From a checkpoint of a small segmentation model.
Model: 64-pixel images, encoder norm rmsnorm, encoder num experts 8, encoder patch size [8, 8], encoder layers 10, decoder norm batchnorm, decoder activation silu.
Training: muon at rate 0.0045, batches of 384, held-out accuracy 100%.
Data: 295000 training examples, 7.5 epochs.
Rows from block 7 of the encoder, named by matrix and row number. Rows with one number belong to one attention dimension. Each number is 50 + 10 x the weight over its row's rms, rounded and kept within 0 to 99. All counts start at 0. After the name is the row's rms in percent of the matrix's.
# q: attention query (encoder.blocks.7.attn.q.weight, 256x256), inputs 128-191
# k: attention key (encoder.blocks.7.attn.k.weight, 256x256), inputs 128-191
q.50 116:35 53 58 35 61 50 56 43 58 59 55 58 57 50 47 47 60 58 43 41 45 50 48 48 53 62 45 66 50 60 69 45 55 31 63 40 59 40 56 40 54 36 54 51 20 46 51 48 55 44 60 39 35 63 40 47 62 40 41 43 46 39 55 63
k.50 136:43 55 53 37 60 45 47 65 43 54 63 49 46 39 50 57 56 55 32 66 47 54 48 54 52 58 52 52 54 48 69 44 48 35 66 59 60 53 44 39 52 48 59 50 38 35 52 61 54 51 52 50 37 58 36 52 55 36 42 58 59 56 52 51
q.51 066:42 51 45 50 60 56 56 53 44 74 66 61 66 50 57 52 42 35 60 62 46 48 51 39 46 54 56 47 48 40 50 37 50 52 47 67 64 56 69 58 36 62 50 47 39 32 56 44 44 52 69 67 48 46 42 59 58 41 49 43 54 55 60 53
k.51 075:36 47 51 25 40 51 53 39 63 45 46 51 43 40 50 57 55 52 35 34 63 52 46 43 58 38 48 48 59 35 47 60 56 60 64 68 51 61 52 49 39 65 66 58 52 44 51 39 54 48 53 60 57 52 40 73 54 53 51 55 48 62 42 43
q.52 098:34 30 48 41 47 43 32 47 35 50 48 63 47 44 32 36 65 54 32 55 53 48 56 67 50 56 56 57 47 56 57 49 40 43 53 35 50 54 64 49 58 60 70 40 42 48 45 67 65 39 74 52 56 55 47 50 53 34 55 51 43 29 49 53
k.52 108:54 42 63 44 51 52 33 57 37 64 55 39 52 47 49 47 49 64 43 58 50 60 57 50 50 49 60 45 54 64 62 38 35 50 58 45 56 42 59 46 48 59 87 55 53 40 36 64 45 58 42 47 57 80 56 48 52 52 49 51 45 55 57 47
q.53 092:53 39 49 26 37 50 56 65 55 68 51 43 51 62 50 41 54 55 33 60 37 48 54 62 59 51 53 41 42 58 78 53 30 45 57 30 52 39 64 52 66 51 68 50 57 48 62 48 58 47 71 50 59 50 57 49 53 35 64 46 48 36 58 61
k.53 111:66 59 62 32 64 48 32 59 40 56 57 50 47 49 43 50 60 53 43 58 39 59 67 41 59 43 58 34 45 65 61 43 29 59 58 57 27 52 52 48 58 61 56 60 58 43 26 64 46 46 37 49 55 67 61 48 47 51 46 48 36 72 60 56
q.54 106:57 39 35 52 45 57 54 65 47 52 31 55 53 41 49 55 37 82 59 43 54 44 43 44 75 55 50 39 51 49 46 46 61 54 62 49 52 71 62 58 44 59 31 50 44 49 55 33 36 63 42 54 59 50 57 56 53 54 48 63 48 73 51 38
k.54 131:47 56 45 64 42 61 33 39 43 40 33 62 63 47 71 65 61 52 65 40 53 53 55 48 45 47 51 57 49 46 47 48 52 51 47 55 50 59 52 60 40 47 34 43 61 54 51 33 65 52 40 48 52 38 56 60 63 59 57 52 37 56 52 53
q.55 059:69 51 45 54 49 51 57 62 51 53 36 53 29 56 39 59 55 38 57 58 55 35 76 57 57 58 51 57 50 48 45 58 39 56 61 48 51 57 53 34 50 52 50 54 63 72 69 56 51 51 35 57 42 51 58 39 60 35 42 44 54 35 36 56
k.55 061:56 25 32 50 56 48 57 62 59 41 48 39 45 62 57 40 29 57 58 54 54 44 52 41 44 42 53 60 42 42 33 50 63 55 72 45 35 42 57 65 59 39 49 50 65 59 54 48 54 46 72 74 54 44 57 56 54 48 40 45 44 41 44 50
q.56 074:56 26 58 44 64 58 40 60 54 52 50 57 56 52 50 29 65 50 34 47 38 52 60 45 62 57 60 43 35 58 51 53 44 66 39 45 50 45 73 44 51 67 63 29 64 47 42 44 30 32 53 61 51 47 46 39 50 55 44 43 49 43 54 50
k.56 082:59 37 55 47 54 38 47 54 62 39 48 34 42 39 64 45 47 66 55 59 40 63 67 53 48 57 50 58 60 51 43 54 45 57 46 43 50 42 69 48 54 58 76 58 53 44 33 46 57 49 54 43 61 40 59 57 61 40 32 57 49 45 52 44
q.57 067:57 51 43 48 45 65 74 45 37 31 45 38 51 41 47 59 45 28 63 60 59 43 50 43 51 38 49 49 35 58 34 40 40 40 46 52 55 40 36 56 35 49 43 54 50 48 36 59 40 54 38 40 60 53 40 44 38 72 45 40 60 61 64 46
k.57 076:63 46 53 68 41 50 75 51 61 40 52 51 57 58 53 40 34 31 52 54 41 47 54 63 54 61 49 45 47 34 44 56 51 41 47 52 60 53 41 54 40 50 40 50 44 57 60 41 40 53 53 46 42 35 59 50 52 53 50 38 65 52 51 58
q.58 081:51 59 61 60 32 57 56 44 37 61 37 61 53 43 57 48 49 39 66 67 46 43 52 56 40 50 55 56 60 46 39 45 44 47 52 57 60 60 31 60 49 44 51 41 61 61 58 53 42 57 41 61 42 37 45 49 36 63 46 57 63 64 48 48
k.58 087:55 37 49 49 34 49 61 36 58 49 47 59 43 61 48 43 41 50 61 30 59 43 44 51 50 57 40 48 50 58 23 62 63 63 37 54 48 39 45 54 40 55 42 43 70 71 62 33 31 48 56 44 59 46 47 64 59 59 56 47 59 43 45 48
q.59 092:68 57 56 41 57 44 54 54 42 52 44 64 44 47 34 26 54 39 48 47 44 48 41 72 44 60 62 67 49 60 64 69 38 38 68 46 64 51 50 43 59 58 56 63 43 50 64 47 49 46 63 51 46 54 53 47 63 44 58 53 34 27 62 50
k.59 105:44 46 66 44 53 42 37 47 44 75 46 37 50 61 54 42 46 56 34 61 44 49 42 48 55 40 54 35 41 66 45 50 41 53 56 57 35 42 51 56 51 46 64 50 40 57 40 61 60 59 50 52 55 46 47 35 61 54 39 43 49 64 56 37
q.60 088:63 58 61 61 48 45 55 49 40 51 75 41 48 56 44 36 55 56 58 53 47 58 54 49 52 38 56 52 47 50 51 63 48 61 42 48 63 50 46 53 44 39 60 48 77 37 44 37 43 56 51 66 51 58 67 52 36 89 54 45 56 28 52 56
k.60 093:53 35 65 50 46 34 46 42 58 52 47 48 51 55 55 31 38 50 38 39 65 47 66 44 58 42 49 50 46 55 29 59 64 59 42 34 48 43 37 52 57 48 41 33 54 54 49 38 36 54 69 56 50 34 57 32 48 60 48 38 66 47 59 45
q.61 075:42 36 61 53 42 43 20 45 58 52 32 53 59 44 59 51 59 63 35 51 55 59 42 74 44 47 32 37 47 54 69 47 53 60 45 41 31 51 46 54 59 61 45 28 34 61 63 45 49 36 62 40 52 56 69 45 44 27 58 60 51 47 60 55
k.61 081:49 60 76 44 56 48 28 54 40 46 44 60 47 50 47 51 75 62 67 51 61 63 52 52 50 54 64 46 48 54 76 37 37 67 55 55 51 49 47 55 49 57 54 56 48 55 45 50 42 50 37 54 56 77 45 52 56 48 75 63 26 59 56 66
q.62 085:28 40 49 61 51 52 33 59 56 44 54 56 39 36 58 44 53 46 36 27 50 54 48 44 58 50 62 42 50 58 32 34 75 73 45 52 36 49 49 50 52 57 45 33 48 50 45 39 54 58 51 53 49 50 43 64 57 52 44 40 31 57 45 62
k.62 094:40 43 51 57 26 59 41 33 52 49 49 61 48 39 51 60 66 46 46 50 58 55 64 44 42 49 65 62 49 41 64 47 62 59 52 47 62 52 49 52 48 55 53 61 51 53 58 27 59 51 55 51 48 54 50 51 52 58 58 64 44 46 50 60
q.63 074:61 43 49 42 43 35 49 55 47 57 55 41 44 55 47 49 59 65 41 41 31 48 38 57 65 64 47 49 51 57 75 70 47 65 52 40 42 44 62 52 53 44 48 55 52 48 49 58 55 47 70 40 46 53 67 47 66 52 47 54 48 53 37 37
k.63 082:52 75 50 36 63 47 20 43 35 45 45 47 49 50 44 59 55 76 41 45 47 66 63 51 61 66 58 40 59 64 54 54 31 44 50 52 38 57 56 58 56 47 50 59 61 49 46 55 61 45 34 40 52 61 41 54 41 62 51 44 43 58 54 48
q.64 095:59 56 57 31 60 43 42 45 32 53 58 32 64 49 34 43 37 61 30 38 44 46 47 66 51 47 44 35 56 34 63 45 63 47 56 71 45 49 51 51 62 43 54 54 42 64 46 48 45 60 43 47 59 43 60 58 49 49 61 51 51 47 55 53
k.64 092:40 51 44 59 57 42 55 52 47 41 46 48 44 61 60 36 52 61 31 47 33 53 57 62 53 58 56 33 48 53 44 47 70 48 62 61 66 37 51 55 33 63 65 55 64 44 54 41 32 29 55 61 40 46 61 46 57 38 44 52 64 48 37 56
q.65 090:53 45 58 55 30 50 57 20 41 60 41 32 38 65 36 52 58 49 38 44 32 50 63 53 47 59 61 50 60 50 45 38 59 42 53 54 67 48 43 46 50 38 62 51 46 53 38 48 37 49 60 59 62 78 46 44 51 44 54 53 49 46 38 54
k.65 092:31 51 40 61 59 36 53 49 21 59 67 31 44 52 46 47 51 58 52 62 49 56 49 31 39 52 33 46 51 51 42 55 38 38 55 53 57 50 55 50 42 41 63 62 52 68 52 59 42 48 43 44 41 47 42 52 51 75 52 40 30 56 37 53
q.66 092:51 43 31 41 41 38 57 47 62 52 59 49 50 49 60 33 42 50 52 53 59 62 55 55 52 58 36 50 69 62 69 44 50 34 44 68 40 66 66 66 41 56 50 59 60 55 28 59 48 65 57 37 50 51 56 53 51 50 37 43 58 61 59 51
k.66 079:56 55 51 51 49 45 60 66 34 61 33 61 39 49 49 47 29 63 41 38 48 41 37 66 39 50 57 45 42 25 62 57 38 20 58 49 46 45 57 58 55 52 52 44 51 31 55 47 49 82 36 56 42 58 39 34 47 73 47 67 40 50 53 62
q.67 081:51 50 27 53 57 54 75 69 53 59 50 49 38 42 49 45 66 45 49 52 45 56 39 37 45 38 54 49 48 59 44 49 32 40 29 59 52 69 51 32 52 37 49 54 40 54 65 48 69 52 41 27 37 43 53 58 50 58 44 67 52 39 64 63
k.67 079:61 45 57 54 47 65 54 44 53 54 61 40 41 41 45 60 24 55 48 40 42 51 51 43 53 47 58 54 45 42 56 36 40 36 36 23 53 32 43 44 39 61 36 43 44 31 49 55 61 53 46 62 56 57 65 46 45 57 58 41 54 54 49 29
q.68 084:35 42 45 37 43 48 53 53 49 59 57 58 44 46 51 51 45 46 44 49 33 41 45 50 57 51 67 54 31 49 51 36 49 56 42 36 52 32 56 37 33 39 46 57 47 36 55 56 39 57 47 48 63 59 61 54 53 53 51 35 51 57 41 52
k.68 079:48 44 69 54 65 64 55 61 38 63 46 65 40 49 69 44 40 44 46 51 45 50 36 62 54 48 55 32 52 54 37 63 45 54 41 53 30 56 52 52 57 46 62 66 39 59 65 59 50 49 55 48 51 43 50 48 56 43 53 53 60 53 55 47
q.69 108:55 64 43 44 50 38 54 70 33 64 65 53 61 43 63 37 56 52 44 36 48 53 47 44 46 53 25 50 41 53 75 54 34 49 54 55 48 59 44 34 34 43 35 57 47 47 45 51 52 49 28 40 51 44 48 55 44 50 48 58 55 45 60 45
k.69 106:47 48 46 39 53 49 47 61 44 48 54 56 62 38 47 60 55 48 59 34 39 44 54 55 70 63 54 48 33 50 56 55 49 50 55 39 53 46 51 51 40 60 47 36 61 39 62 61 55 37 50 56 39 33 60 45 48 39 38 31 68 39 50 43
q.70 104:66 57 40 49 57 63 48 31 71 45 47 46 36 70 40 64 57 79 54 52 56 43 57 54 53 49 64 32 42 42 41 44 69 53 62 47 47 62 39 46 55 41 51 50 51 64 56 38 40 56 52 38 53 60 57 48 46 31 51 40 54 63 44 51
k.70 099:59 51 55 42 51 52 67 56 47 66 57 44 45 48 53 36 44 78 44 49 41 58 45 68 51 49 37 58 61 33 66 39 66 47 55 47 41 55 50 31 55 47 72 75 48 53 52 62 50 48 62 56 42 56 43 58 58 62 41 43 61 57 42 50
q.71 098:51 55 44 45 39 36 73 55 56 54 48 55 49 43 56 48 40 71 45 43 52 42 43 51 58 56 54 49 58 34 57 37 39 40 48 51 55 43 56 43 58 61 63 62 53 59 66 58 51 38 54 39 44 58 53 52 45 25 64 45 53 56 57 67
k.71 099:50 72 57 54 56 51 66 65 59 55 49 52 52 57 45 49 43 66 75 45 42 28 46 64 66 46 70 55 48 53 48 43 62 29 55 49 46 62 56 48 27 61 51 41 58 32 66 52 63 49 51 45 54 47 45 45 54 50 35 56 64 55 58 44
q.72 089:39 49 40 45 46 62 48 59 62 46 54 62 41 43 59 42 74 47 63 62 38 50 39 68 40 51 56 41 41 46 40 70 32 45 66 48 33 52 58 52 65 46 49 50 45 51 58 46 56 56 59 32 52 51 37 57 56 45 46 34 41 68 41 66
k.72 078:63 38 37 48 61 67 39 58 58 29 58 58 59 45 50 49 60 52 39 53 47 34 48 61 34 56 50 52 50 56 55 37 49 38 57 51 48 43 47 47 39 53 36 55 47 44 44 42 45 30 54 52 49 59 61 50 51 47 43 39 45 25 44 49
q.73 103:41 50 44 45 54 42 62 61 46 66 69 61 48 57 49 47 39 49 31 53 54 49 44 41 46 73 38 52 54 56 52 43 48 39 37 54 56 55 57 54 42 62 56 43 53 36 37 67 57 55 29 51 40 39 50 44 36 28 61 45 54 57 54 51
k.73 116:51 67 35 47 62 49 37 49 54 49 51 67 58 45 50 53 46 72 64 44 25 40 54 53 59 61 43 32 31 56 60 47 55 39 64 63 44 64 66 53 42 63 66 53 64 33 68 58 49 42 47 55 33 29 46 35 51 63 46 34 50 52 58 64
q.74 091:53 51 42 44 50 39 43 46 57 59 62 48 58 52 54 42 58 48 48 45 46 60 50 49 50 66 56 30 71 55 56 43 59 56 58 66 48 61 50 40 50 57 46 58 43 47 51 14 51 40 65 48 50 36 50 49 53 45 42 51 36 61 52 52
k.74 080:58 44 44 47 53 53 35 44 53 50 39 43 47 51 55 59 66 60 31 68 60 52 53 51 47 37 42 60 36 72 50 49 63 64 63 70 69 44 70 47 48 60 51 45 60 54 53 36 67 35 67 62 33 34 51 50 41 55 31 38 50 46 50 51